A small encoder-decoder image transcriber, trained from scratch.
Training: adamw at rate 0.0025, batches of 256.
Data: trained on seven-segment displays showing three digits, 48750 training examples, 68.3 epochs.
Rows from block 7 of the image encoder of a small encoder-decoder image transcriber, named by matrix and row number. Each number is 128 + 32 x the weight over its row's rms, rounded and kept within 0 to 255. All counts start at 0. Numbers have three digits each.
After each channel's rows are labels from the 100 images, of 14848, where the channel reaches its highest value: "top examples" is what is common among them. Only what is clearly more common there than usual is listed. The data: seven-segment displays showing three digits.
# conv: pointwise conv (encoder.blocks.7.conv.weight, 176x176x1x1), inputs 0-87

conv.14:092145123141131104119135148131135133165174130121135136161138127123101037136081131068135125168065178159103061138159131059152077144145146131148110153108115085152146123124106164130166133146170073174077148089120149178120139129149124135091108091166186074157099106117088
top examples: the digit 2; decimal point; third digit: 2; second digit: 9

conv.99:130125102149155169158107091122076060113138141153103131152154122088093094126124089128074172103077125117128181115222091174088121100114134094114122131167091082162146110145151137154119124041124109111131148142128089093110149117092088107182119074132174155134092099110141
top examples: the digit 7; decimal point; third digit: 7; second digit: 7

conv.56:169143132176104088158073143154107132122159074106145134077155169141142056031123149175106139143111154116189072156135090153125104115121185095074131149203063062116112087144143097134133168155111082126126158129100112157129114167121101173095127105173103152114091144069049
top examples: the digit 3; decimal point; third digit: 3; second digit: 3

conv.54:108120050123132126134122112112139162111091150127149121143132141159143149117151128165160098154136114130165135148097125144093148142130054032122146132129151206130099124141113117089154154171098151154114128148083135159133144131119085146162100064106151130065080149109255
top examples: the digit 6; the digit 0; second digit: 6; third digit: 0

conv.40:112093132159128125128117173125117054108113173145136135183125056067077129125146118131152150161115073138169136124175182118145094152106136112113124141088142123129182216095099146137171136143149160123157157138151123179139085152116118102162092084145164092140127095107164
top examples: the digit 2; third digit: 2; second digit: 2

conv.6:153164141096114113120153209159101065126121149148124139174129098102091132187113154122116185145159087125128087106141176082176174137148133088111133174139124089148180185110166129150101181138134092126138147154155097132144125122109140037142123099106126107138119108143111
top examples: the digit 6; third digit: 6; second digit: 7; second digit: 3

conv.102:145137114117151113114155119111129077088101131093100137116093147095097158085064131122114144129101144131132034122093143133113129142096133168090091061147123108091088098101138111102100115126211051107093128124107082156119092128070121135119143118142145114065144083078099
top examples: the digit 4; first digit: 4; the digit 8; second digit: 8

conv.144:186070077120130120118187122121141062152108153138116127183091146144117180081177186160155128123119144134129138130117198117130162194108142146075154097124090159094140163137085138067145131141116128118147166136168079195122152149114106153176110119146123137111196130079145
top examples: the digit 4; third digit: 4; first digit: 4; second digit: 8

conv.73:145113149147104144149130123096153079116164070098118118130146126083116127100120085145125194094058105114101163111172105194111148103114164115082110126138065084162130088133127067136114166129102146107140149160138080110112143104087111139141178105158115149157105127057104
top examples: the digit 3; decimal point; second digit: 3; third digit: 3

conv.110:122088155067152071135055176144152085102114103099066123144124147157107113076123173072116131125096085179096076159126119126166084131118120132135130120161137127158106087118111147125160124101138060108094135123140069103122112141143106096145083123100080168097122062149106
top examples: the digit 4; decimal point; second digit: 4

conv.16:127149130113061147148134169153136178175193137162124117102132171165120125159125145118173142102167161166093107138107195114088167170090130169095119134173160137099160184111142184156124159158163117111153165140106134165129085124177119187103133136088096152146093119131171
top examples: the digit 3; the digit 8; third digit: 3; second digit: 8

conv.126:094098126132096131123050148170114086131104160134122134127145148090104168124119112070086133108088040164103157117178071149185133122127165136138150130160054108170144107154132152139142115111136080096091097128162067031152136165123139083168112136100134087138114091078082
top examples: the digit 7; decimal point; third digit: 7; second digit: 7

conv.18:136166062127122121148170126122127178130117049132125134132116124164097120129109151125153147061171119154171149167120107132074165051116043124071098124133179172137146143105106154056139173128081153140158085151123100087120129118160084162172079088094128159079100105122182
top examples: the digit 8; third digit: 8; second digit: 7

conv.120:130151133113106153102054133152131076127121170150131128152128145080068105109141154095125089110104065183126167141127096162168123122100130156142173176110078169124132128160117148089085132109145132124078093122131082069126164127138139100166092117122117110130151103120113
top examples: the digit 7; first digit: 7; second digit: 7; third digit: 7

conv.28:136134169088095118137123187158150173076149117130111118095111109185095153143112130112155111152180136162124094138112125121112176072098140194110135172094126113046165122153035124144113136166084098112184134138168158140113138111171152123122144157107075084185111137214133
top examples: the digit 9; decimal point; third digit: 9; second digit: 9

conv.96:138161129057139100063132127178162104078045143186163133140083163099130136109149149115134092046095122142123097115105102144088119112129091142120115103068085169085105115124137144065110116106092142154081122128129062111135088107122104132128172135107147150054119147127133
top examples: the digit 7; first digit: 7; second digit: 7

conv.140:094121105109135116125164115170107098147167081158137139179161163122101171152091122076092214107106152122097068101121154083104147118106124113021096102149106151166154153111166137124116150124136040129163117135119076132121120127151128159144168131139118136159112074041144
top examples: the digit 8; third digit: 8

conv.123:117158144178129217099119160135143194135193156111151124099104062120131140186131085165110091171154166103125152135117140139122151122143183141138108141094105110116169167126143113124143119132114148144137122123137166128132134111103125082106143149106134100131145145157110
top examples: the digit 2; decimal point; third digit: 2

conv.108:140104135090100100148061177118107086090142081118127133143132130130084140130128184114112101129114117195062103113134137121134107107157191118177143124127155098153130129120145120113145180121106069126126100127130129164133158146165114094180115162145074144110076088142093
top examples: the digit 4; decimal point; second digit: 4; third digit: 4

conv.63:107109145110208141183090145147148055196140154185095127102198113093161144135173133105138127197122148168138126104109204073159135157089150136134152086119091108162174182146125181171113120089141153112131140136146149111135177130152149075111113141144108063145127081119082
top examples: the digit 5; the digit 9; third digit: 5; second digit: 9

conv.8:109146146084087165179082108146160119127101118097153130086178141137174122138146130121128166113127152141090074133092068074093116133144136146132169128154138141131105124163159095164079125110205091114100183081152029143151104117121119148075142128108142111138131150090115
top examples: the digit 4; decimal point; second digit: 4; third digit: 4

conv.150:095138111135139123072140154147074147112117074121058129170047110135146152151133123129188105105149146149129102127080104136108166075135117123140040143158128181069103075058112086055127135184109135135115089154104103126106109091090088111132088093117120102113080122123171
top examples: the digit 6; second digit: 6; second digit: 3; second digit: 2

conv.173:112110094124129102112155041158140091168159192131126136114143137117147158165123155200108140124164155153095117094103139124133078210117158132120136051081182148182126115128141107120130102139164116117213176153131129195134143097158137125105116113111121143163108111092145
top examples: the digit 5; third digit: 5

conv.119:053175101132098173133097174137147098149143116129156132144133150135124154130170147109141132083080108163119083100192216124086150153105137148110160120160137122143103151154127150137153155175172064134117142154102063175137108113148102140115087083116104105123140133126185
top examples: the digit 4; third digit: 4; second digit: 4

conv.57:088115109033125095103103104125158102135138130124132123128168185144138088123125178158077178151130137116112095103151108091078082132173146068083139119089148144173093117112126077118147098162155072127055170164111078134153159123122096117085123140062141166128120141084133
top examples: the digit 4; third digit: 4

conv.12:161080134130190118114051159135114075176092078107152119172134099145165091113076105145089148164110166098180085136074148157145088088125086115103133199173128114165166175093137147107159102143099126153093163144095123129104099150140094126095143095187101132088156134151161
top examples: the digit 0; third digit: 0; second digit: 4

conv.50:147094117080127087148130164141169042157130118188151121107124117105176144131159147133136112080115125161153146114133116106134117134141255106091166168135149099132132099163123096113101137057149133115135121089163102166113121134119151057133159174145115116133060150092094
top examples: the digit 4; decimal point; second digit: 4; third digit: 4

conv.17:122150124154150124081125122187110146156134123121152131132101061087114127122131132126142205106086158075103103073115126111128119124106142160093061154054089141100134135120098151113128120133134091118155111147122094140119105178096153107071140142131170101115113169096140
top examples: the digit 2; decimal point; third digit: 2

conv.9:173086156100112078124135083130177048066122077123080124126119128099093091136148134167121105061086098112116150145111125152078101110143194179134138076078182102120123078130143100085108157064156124116151113074116112189129126134098103102135126143132111139100112115118127
top examples: the digit 4; decimal point; second digit: 4

conv.91:125116046143123084146158096096115131125094143148073127125139156141119157143095179184127088126147113150154143138089091123129101176111073149136107060119170119121146135106098134104164070126096156142183125129110152142133126163173097148167080092156094119085136147021109
top examples: second digit: 1

conv.1:135172091108122157103176120148168177166173107177162132114098166202052096133136138180109164073162139177161120107115148190070161142130086151083098120143144138100121128075148164091145144191129081165135138181092094150135114099184104179101090064114100159104118124142179
top examples: the digit 9; third digit: 9; third digit: 3

conv.94:175142129150160166116133089150112089157181160125114124129113143131105116126122146191186085087127138085111187139104130189121140108134115108153120124122131207095107119116193159117143155091123219128175118141130141092112153104089097143192077117114101133093191143184193
top examples: the digit 7; second digit: 1; third digit: 7; third digit: 3

conv.143:131108159134098160116121173140162163071087121131163133061106116176105195134128094120131109103164133127170084153123165092127157146121099212142103128127178134069091148119108075105113121154178066132123134082154180102116128176156148142138129175090063105140135130235123
top examples: decimal point; the digit 9; second digit: 9

conv.164:141149065126154144080190089141143126071135147158092116138127117138109134118151112191122135090255144157122126130084123043096166162093099124117122049093193118103145107124127115090100169107110134130165104105100153118134099110187111165109092108138141118117119078143161
top examples: the digit 9; third digit: 9; second digit: 7

conv.103:070115135113157097160100217128129106155158157162056115158155103087076113123107166077125116169124107181105032159138172067161141153111142108121100145117108142128164192095132137148129123151164060118110130089138121180138159124179125089145107121150166027148107058112148
top examples: second digit: 9; third digit: 0

conv.157:134093127207130118179113109157110166145118158067204125090140182157123116121117149141122134126114128150121134131157088167165106174173149113110117136178070133150129093112117101151160134114095137115187148145122152143131119080146122161139112135168036163124120097076092
top examples: the digit 3; decimal point; third digit: 3; second digit: 3

conv.72:126135155108103152144152127088148099131110047148142126108141121114119077146097137140134174087139128177137134096149145120080154071147195124067137151098098100152159136134097110105091153097135168138124102152156037166097115092112128126140122128114176175166100069122107
top examples: decimal point; the digit 6; third digit: 6

conv.70:118111124079060126130150172112125122044121113160132131120117084115128157120166144103101131074160037149096108094118120146095222134091120131059134102068029145105126138118152137078097207124091071109178117143137090170145134105097104108165128127102128089168103123103154
top examples: the digit 6; decimal point; third digit: 6

conv.41:127156083143101153094087061112175136110073111170134109160145160128080079116134126143147198088109103182135151165116122124091119158094121185129150107131099109159114117153081136110132106159132162111121171147100068148141124137123132122159125107142135169043173089103130
top examples: the digit 4; second digit: 4; first digit: 4; second digit: 8

conv.161:133197116098083130094073154149162162140153089151093144117134127130141113158108163127136074083181072188087161165131129162180182107115125133171142143125086162084123128128136197105100158117123147119084092133134063056128132102172138115164112137099119133132165093155130
top examples: the digit 7; third digit: 7; second digit: 9; second digit: 7

conv.153:107117138106111108110088156096076169078153107125087130095094135166055089127080099099117084111157154149112104150128087076144133118164156071136098168131142103078098091098101082105131120087135080137115106156155163138125138117156171121125087158113100146185133066169077
top examples: the digit 9; decimal point; third digit: 9

conv.146:116108109161129102125083151136132157131032124138099128106140106079085128128130119125094145187107140155171121103178113093112085117084120128116131114149106143153146087123120044165180117115101138180089136148110144148129164180099099089140131097161155139109122108101135
top examples: the digit 2; decimal point; third digit: 2; second digit: 2

conv.29:125110147061069110105051142130157073124106068115111129124125157130104137073151103144121115078096092161162074190109144146133133107112142122049145125136157108121153165108094170154087129132166073125079113160082068180122114134140096081141116124147143137085155113122149
top examples: the digit 4; the digit 8; second digit: 4; first digit: 4

conv.124:126060161113163132107129115143157131102138125096123128100087093112110111122139101132129134120080075084176131089114042146172129121123188174137072147134117037095105036063089096114125118096133148173123107158168125111127103105102193099169146216093136107162120127133051
top examples: decimal point; the digit 0; second digit: 0; third digit: 0

conv.158:114158063167079130111138158093117198142116032128095110108120102150089078108141113088112113157162110139113106143125146119112160063095166153106130051092046118087165151144086133114158162095123092149079103123129126112131128167108131119074125142132136061103116100124102
top examples: the digit 2; decimal point; third digit: 2; second digit: 2

conv.128:107094163146121134193152136086131090109122120118126120099161125120105093089113093156115174134080137166150126097169064174138105109085147182078147135184136128157146103131075045117135147135142115136150125139108113128118124121112106155114096108167096161156111110080070
top examples: the digit 3; decimal point; second digit: 3; third digit: 3

conv.115:143111155079138108133109120113145131111133112114120132090091139140127122119093125122143146092102067096180130108064081155116147134112158167104097139134129002088094077100119138115134145075101134164109134124159130130097108105101169099161164234094124111173135104125024
top examples: the digit 6; decimal point; third digit: 6; second digit: 6

conv.162:088106129138145109123104078122136148149136102077097121123127183163122182137095119135108129089138163097194088142117116161115147101125077092078130108195072112153120084104100162117169108149114099117126064156093143117109123096176109113128112178155043149094132160098144
top examples: the digit 3; decimal point; third digit: 3; second digit: 3

conv.170:115150083151098104127137093107117145166148137161105122062173146112105133158130110092078143141133165175105093056140149089128121112114162021112127056107079126172177154133140143141112085117118124124086124108139124120157163119189145149108073132113140146156139089071098
top examples: the digit 3; decimal point; third digit: 3; second digit: 3

conv.23:146121159065079120134152135123101115113140063126110129192123121113114114082109125078073187144114131179077063088131179078154136120166157118050150078100142125158131181160137131130127165090123067109100103147146094136127144169163130144124116167124137134126133125121146
top examples: the digit 8; decimal point; third digit: 8; second digit: 8

conv.106:175148083110120076111127088165139111110130226134159122065102135136136114159123137149113066169161157119097142127128106139137140225178091118160201100121190144124143130230141107088089149107179096153099092142154148153124188102129155139116071153108142104106117118092178
top examples: the digit 1; the digit 5; second digit: 1; third digit: 5

conv.74:103103108146112095155178192119116104111138081129065133134135105090133141146115129096097156112126081133126080094106157124109210130125152140095135136101005094128153157144156134133117194072160080132168161139132093152149126112097099084150106117148127052142103089075134
top examples: the digit 6; third digit: 6; decimal point; second digit: 9

conv.22:106134107106156104109159092093132078079116212113145143114164151092151136109110096106060067178160083108152129136127099102119121215184176102109117153112126089136089109136127132142139134118157078135085073103200153131119081107079169081131136170093114143144110180137093
top examples: decimal point; the digit 4; second digit: 4; third digit: 4

conv.90:140117133164158083177135107092156112160075131065095144155074141144065143140096063159131084072120113125108117130046120140098062109091111121159134168169198165094132097101101133087146096170126133137105073089058143133122092092118103153175090100173093156130169077097168
top examples: the digit 3; the digit 0; second digit: 0; third digit: 3

conv.79:162113135142103136130132101116123108107108093098087127175085091113000150100139157116166150074082099111117144158132100113110089083102140122102136189109153102145147106202136164140155176072134103126167151122105155129121149166093086138222103112167131101084144069099100
top examples: the digit 1; second digit: 1; third digit: 1

conv.132:151144124119064127125199168135114119086111138183132111147110118157111134110198190074153148093184018157094132097130178142115242142093123138088149101074054158123144152151156102091116196130099102099188138138151126145128175100123128120218116125116151100154129122119159
top examples: the digit 6; third digit: 6

conv.156:082137099114106114167086121114136102172129164095074137133158164113101100120128145137144107126131127147127131093080137147167047148140087082147121106129127154138096157134142143113118086141138106130105107095086111095111156112139086143142116059116063140126132072139161
top examples: the digit 8; third digit: 8; second digit: 8

conv.154:118155151112125086123095187136092090090147151102099141152129083085083171178147184078096087134081055127103085119126167124162147138110147070110091154071080131124204180110133166080115144120150096128092120123145100183140090130141097081181043117123157039146096085126106
top examples: the digit 6; the digit 9; third digit: 6; second digit: 9

conv.0:120209129088112132129164143142149142129142146146118122118092124150154160160106110135135091053163110112174157148153111123127163131185138173141073116098167110142119110052156092087137105125095159153092125116137131116132087053122146152116185141076135105198143154162108
top examples: the digit 9; decimal point; third digit: 9; second digit: 9

conv.36:158077121165133161137132088145145123121142091182177144145121126145107112114139091141116156045132141130166179145166097177139078081199133115147149130140096123139084061148133133095149129099111145088167163155143128104115132128086161122187132116183121168129128109146141
top examples: the digit 7; decimal point; third digit: 7; second digit: 7

conv.13:101153146095073143139172113115123084149162112113141127118126132166114108129129075111058170104089115160133094105126127178079090115099129166019142117172113079104124132142074139078139093096126094138099112149087084093121137180121089216041160120144105156129105079058070
top examples: the digit 8; decimal point; second digit: 8; third digit: 8

conv.39:133130070159149134112097133176192134155188123142153137172092122153107127133154130140150145106118165151170108137093147170121096129119070088141095180160113169122134144099180114065162126193106125158143073151069117151105124166169078124115060075172099115079074115124205
top examples: the digit 3; third digit: 3

conv.43:130147126144079163138101092123062144159188095130149126122140155178095115103164136073127102156136122175126150130126145118099125072133115112170136117171036122126133143140161145119160088096086160121094096162063149054115146179155109132132109097159076144078113127161081
top examples: the digit 7; decimal point; second digit: 7; third digit: 7

conv.7:158177136110173125103123053140108099163116081105147119186135208146157137120124172143127114088076171097099092118100136180069082104141100144096144124138161092124106110170128145125147079112213124133079098154058109130138118165117086190126120109149096205092173073106147
top examples: the digit 3; first digit: 3; third digit: 3

conv.121:103114093138131130127074110176099144144116138128180133165122135139085156117127108114106090063156052177173141122128096132145150103100063085162138152109090157125152091138172142091100112134108053176102127100083099084123134106131084120157099080133144137094082145126155
top examples: the digit 7; first digit: 7; second digit: 7; second digit: 3

conv.107:104144111102109087097123090219138099118114171167099118096124137096116128145126155130090153118151149118080108078096129084101128211100163109072123100116149147120100145121161160107154161193107062119068093169147085128121152145137140134156159139109095128164097076045127
top examples: the digit 8; third digit: 8; second digit: 5; first digit: 8

conv.117:101162103130070122136070167132124123145123084088104123121176168171131078126128116094100127092132074139161170204121134134114125092091132129126137170173038165098114126140118139091092125148137143099068140087051136095138136099107080159104113107137106121118159109149131
top examples: the digit 7; second digit: 7; third digit: 7

conv.129:078185139118129153109167063139176130187157134136139143129122137136118104137144132128088114102108162157161131123130156082073061138129142124110101082116162131129120171103110115097158084162142131154097161149067132089131111161179115189046178116101103139121126072116153
top examples: the digit 8; third digit: 8; first digit: 8

conv.137:193149128129134109123116088131116065126157094104103135160094159099106072177122126127112098085071123080061163131152097156102071099128144079147125139129131116109090084162156145086117146097125138116134126103110107094121149102099083126144136086106149130074087130096148
top examples: the digit 7; first digit: 7; second digit: 7; third digit: 7

conv.122:132108099162139086156165104108131105124119125129120129126157083089058152086122156193135089166158155140118122127118145070144115172078170119081121097083194133147125135135099119123110138125148114110170098183139136196119178128107130153134069145165159096136136070084157
top examples: the digit 4; decimal point; third digit: 4; second digit: 4

conv.86:128140091115076089130111149165147063172172133111097142118134109125109111138133100061113121171135115183126121122174167105184135122158125117131084165130094123121194240093140139124090104116064116124116131147128117096152129125198107100118127082123136100173129054109135
top examples: the digit 8; third digit: 8; decimal point; second digit: 4

conv.10:095097134118168108126148130124134076086115154125126121127144134130076133132131098154109169112185145179099090176147126131137187192099137126090146106168080105127118107148064106157117169111082095102152143135174103211145197094149105142161108085151106150149091091062116
top examples: the digit 3; decimal point; third digit: 3; second digit: 3

conv.65:124129115072139111153209165131118144121125072099110127098119145125121125116127187088114141084149011123089121112142135155104180091184136166060110101138071030161142115126153137111125186096122114123127116157151079166108113071140150159149141160099152147144094140116101
top examples: the digit 6; decimal point; third digit: 6; second digit: 6

conv.85:154110141091093122116140126093158128058118085103137121095088098133170117082124120164165102089094066097119115108068139142137176106084159159082099137146083051094096110093120111102113137106131123106108085137117113118114100078097172104163136200132106113171111164142039
top examples: the digit 6; decimal point; third digit: 6; second digit: 6

conv.52:153182124110200108114134100216107153163129126120152122164102155137128115174124118104115143122138190096118165086078106100105087148113072093109167141120203134177156154155192195122169063108164128164118113146136130154142180128170107155110104141134174131146137091147177
top examples: the digit 8; third digit: 8; second digit: 4

conv.76:109167142153150155194163167137146159145121023110087122148103143149125121092117101115121167136065170176147083133108182084136096084122129175099103160162104161092138110081098143159122140129167126162124138096104130119131101120160153169077121105185076137148124080125120
top examples: the digit 8; third digit: 8

conv.66:112155093135137098088106137132108141121114090143110122137157104148117153141173161126125128151139129126162097150051177099124149122147074102115157127166132075125138115142108137105130181137187098125149151099068134166125177129175069102152083091121108105062145122174107
top examples: the digit 0; second digit: 0; third digit: 0; first digit: 0

conv.37:135127078119076103159104121114126119150144095113100117176122139192118127170131150137136121117099081171138192211057200161092170081102077132139170126128116130149163169158170150089105152170145165138114115098089140116103163123161090121185013113135113094089192123149169
top examples: the digit 0; second digit: 0; amber glow; first digit: 0

conv.55:069143116155144183086113150160156170123187097141161126113153118102070105169137158054098132133119152153131155144117130128139169094099136137126109109052096095136146157104096165150142123103125120123047150168127127127112142147111139102074139151117188106119125050134114
top examples: the digit 2; decimal point; third digit: 2; second digit: 2

conv.38:132130141152134110114213057161142116160163172170177121075141126118107103152128159126112119154152160152142128078126132138147065184137125123103126089160188095091150150128147080131098075099098123127151155119141135155113120134144123151109121115130105135142140109062081
top examples: the digit 5; third digit: 5; second digit: 5

conv.42:126132107155110104125091139138124142149115110136132130182132166149074136143131135151101137080122102174111152180152131162116127136124109122149157123204064155154131078137119184105101164171088144118143127175065111125132105108159085164185098036154088170078152117090150
top examples: the digit 3; third digit: 3

conv.69:137151158127143115173176133151149122142119173147135126130100112125128138168111150146096130152114170186160099120137140086145098149124137075076146162157137124139156150138143140183089105104147116183131111142128080105100145103154139151115127132118105151124155077114139
top examples: the digit 8; third digit: 8

conv.155:122153114131109112105120162183127121136170039127090130168131099102142167152100128128123159081042112111099147110165164130114145026117135127023106080108110056147104161149153198141114187095124141152103148149111074093139128119154110138121147112121090112140122139125122
top examples: the digit 8; decimal point; third digit: 8

conv.100:105195129065171084100162099186156113097125174135122144099117091096158125175148150109197140144161151141116141105058084124094143136150079159115109136099147146111122115074138139031136118158214127136104110156114084128133103133131101135134117106120147138119147123152136
top examples: the digit 8; first digit: 8; the digit 9; second digit: 9

conv.118:090119150089076147142120171116109109125134064165093144193149140121139087109162174125090131129103067138154114119153129117121179101113180176120116133104075117146173110102093068136143177134139128145127152101151099144131098110177129018150095132064133094149119154167101
top examples: decimal point; the digit 4; second digit: 4; second digit: 6

conv.135:131120201075103054162058207107094110086111118134085126188155131148089138146099140107076133112111075100136154150156128159143100100141113168163193199142156148185141103190161132124133149124138092119118095125097137113139165093167082085165122100138029149132124106159117
top examples: the digit 0; second digit: 0; third digit: 0; first digit: 0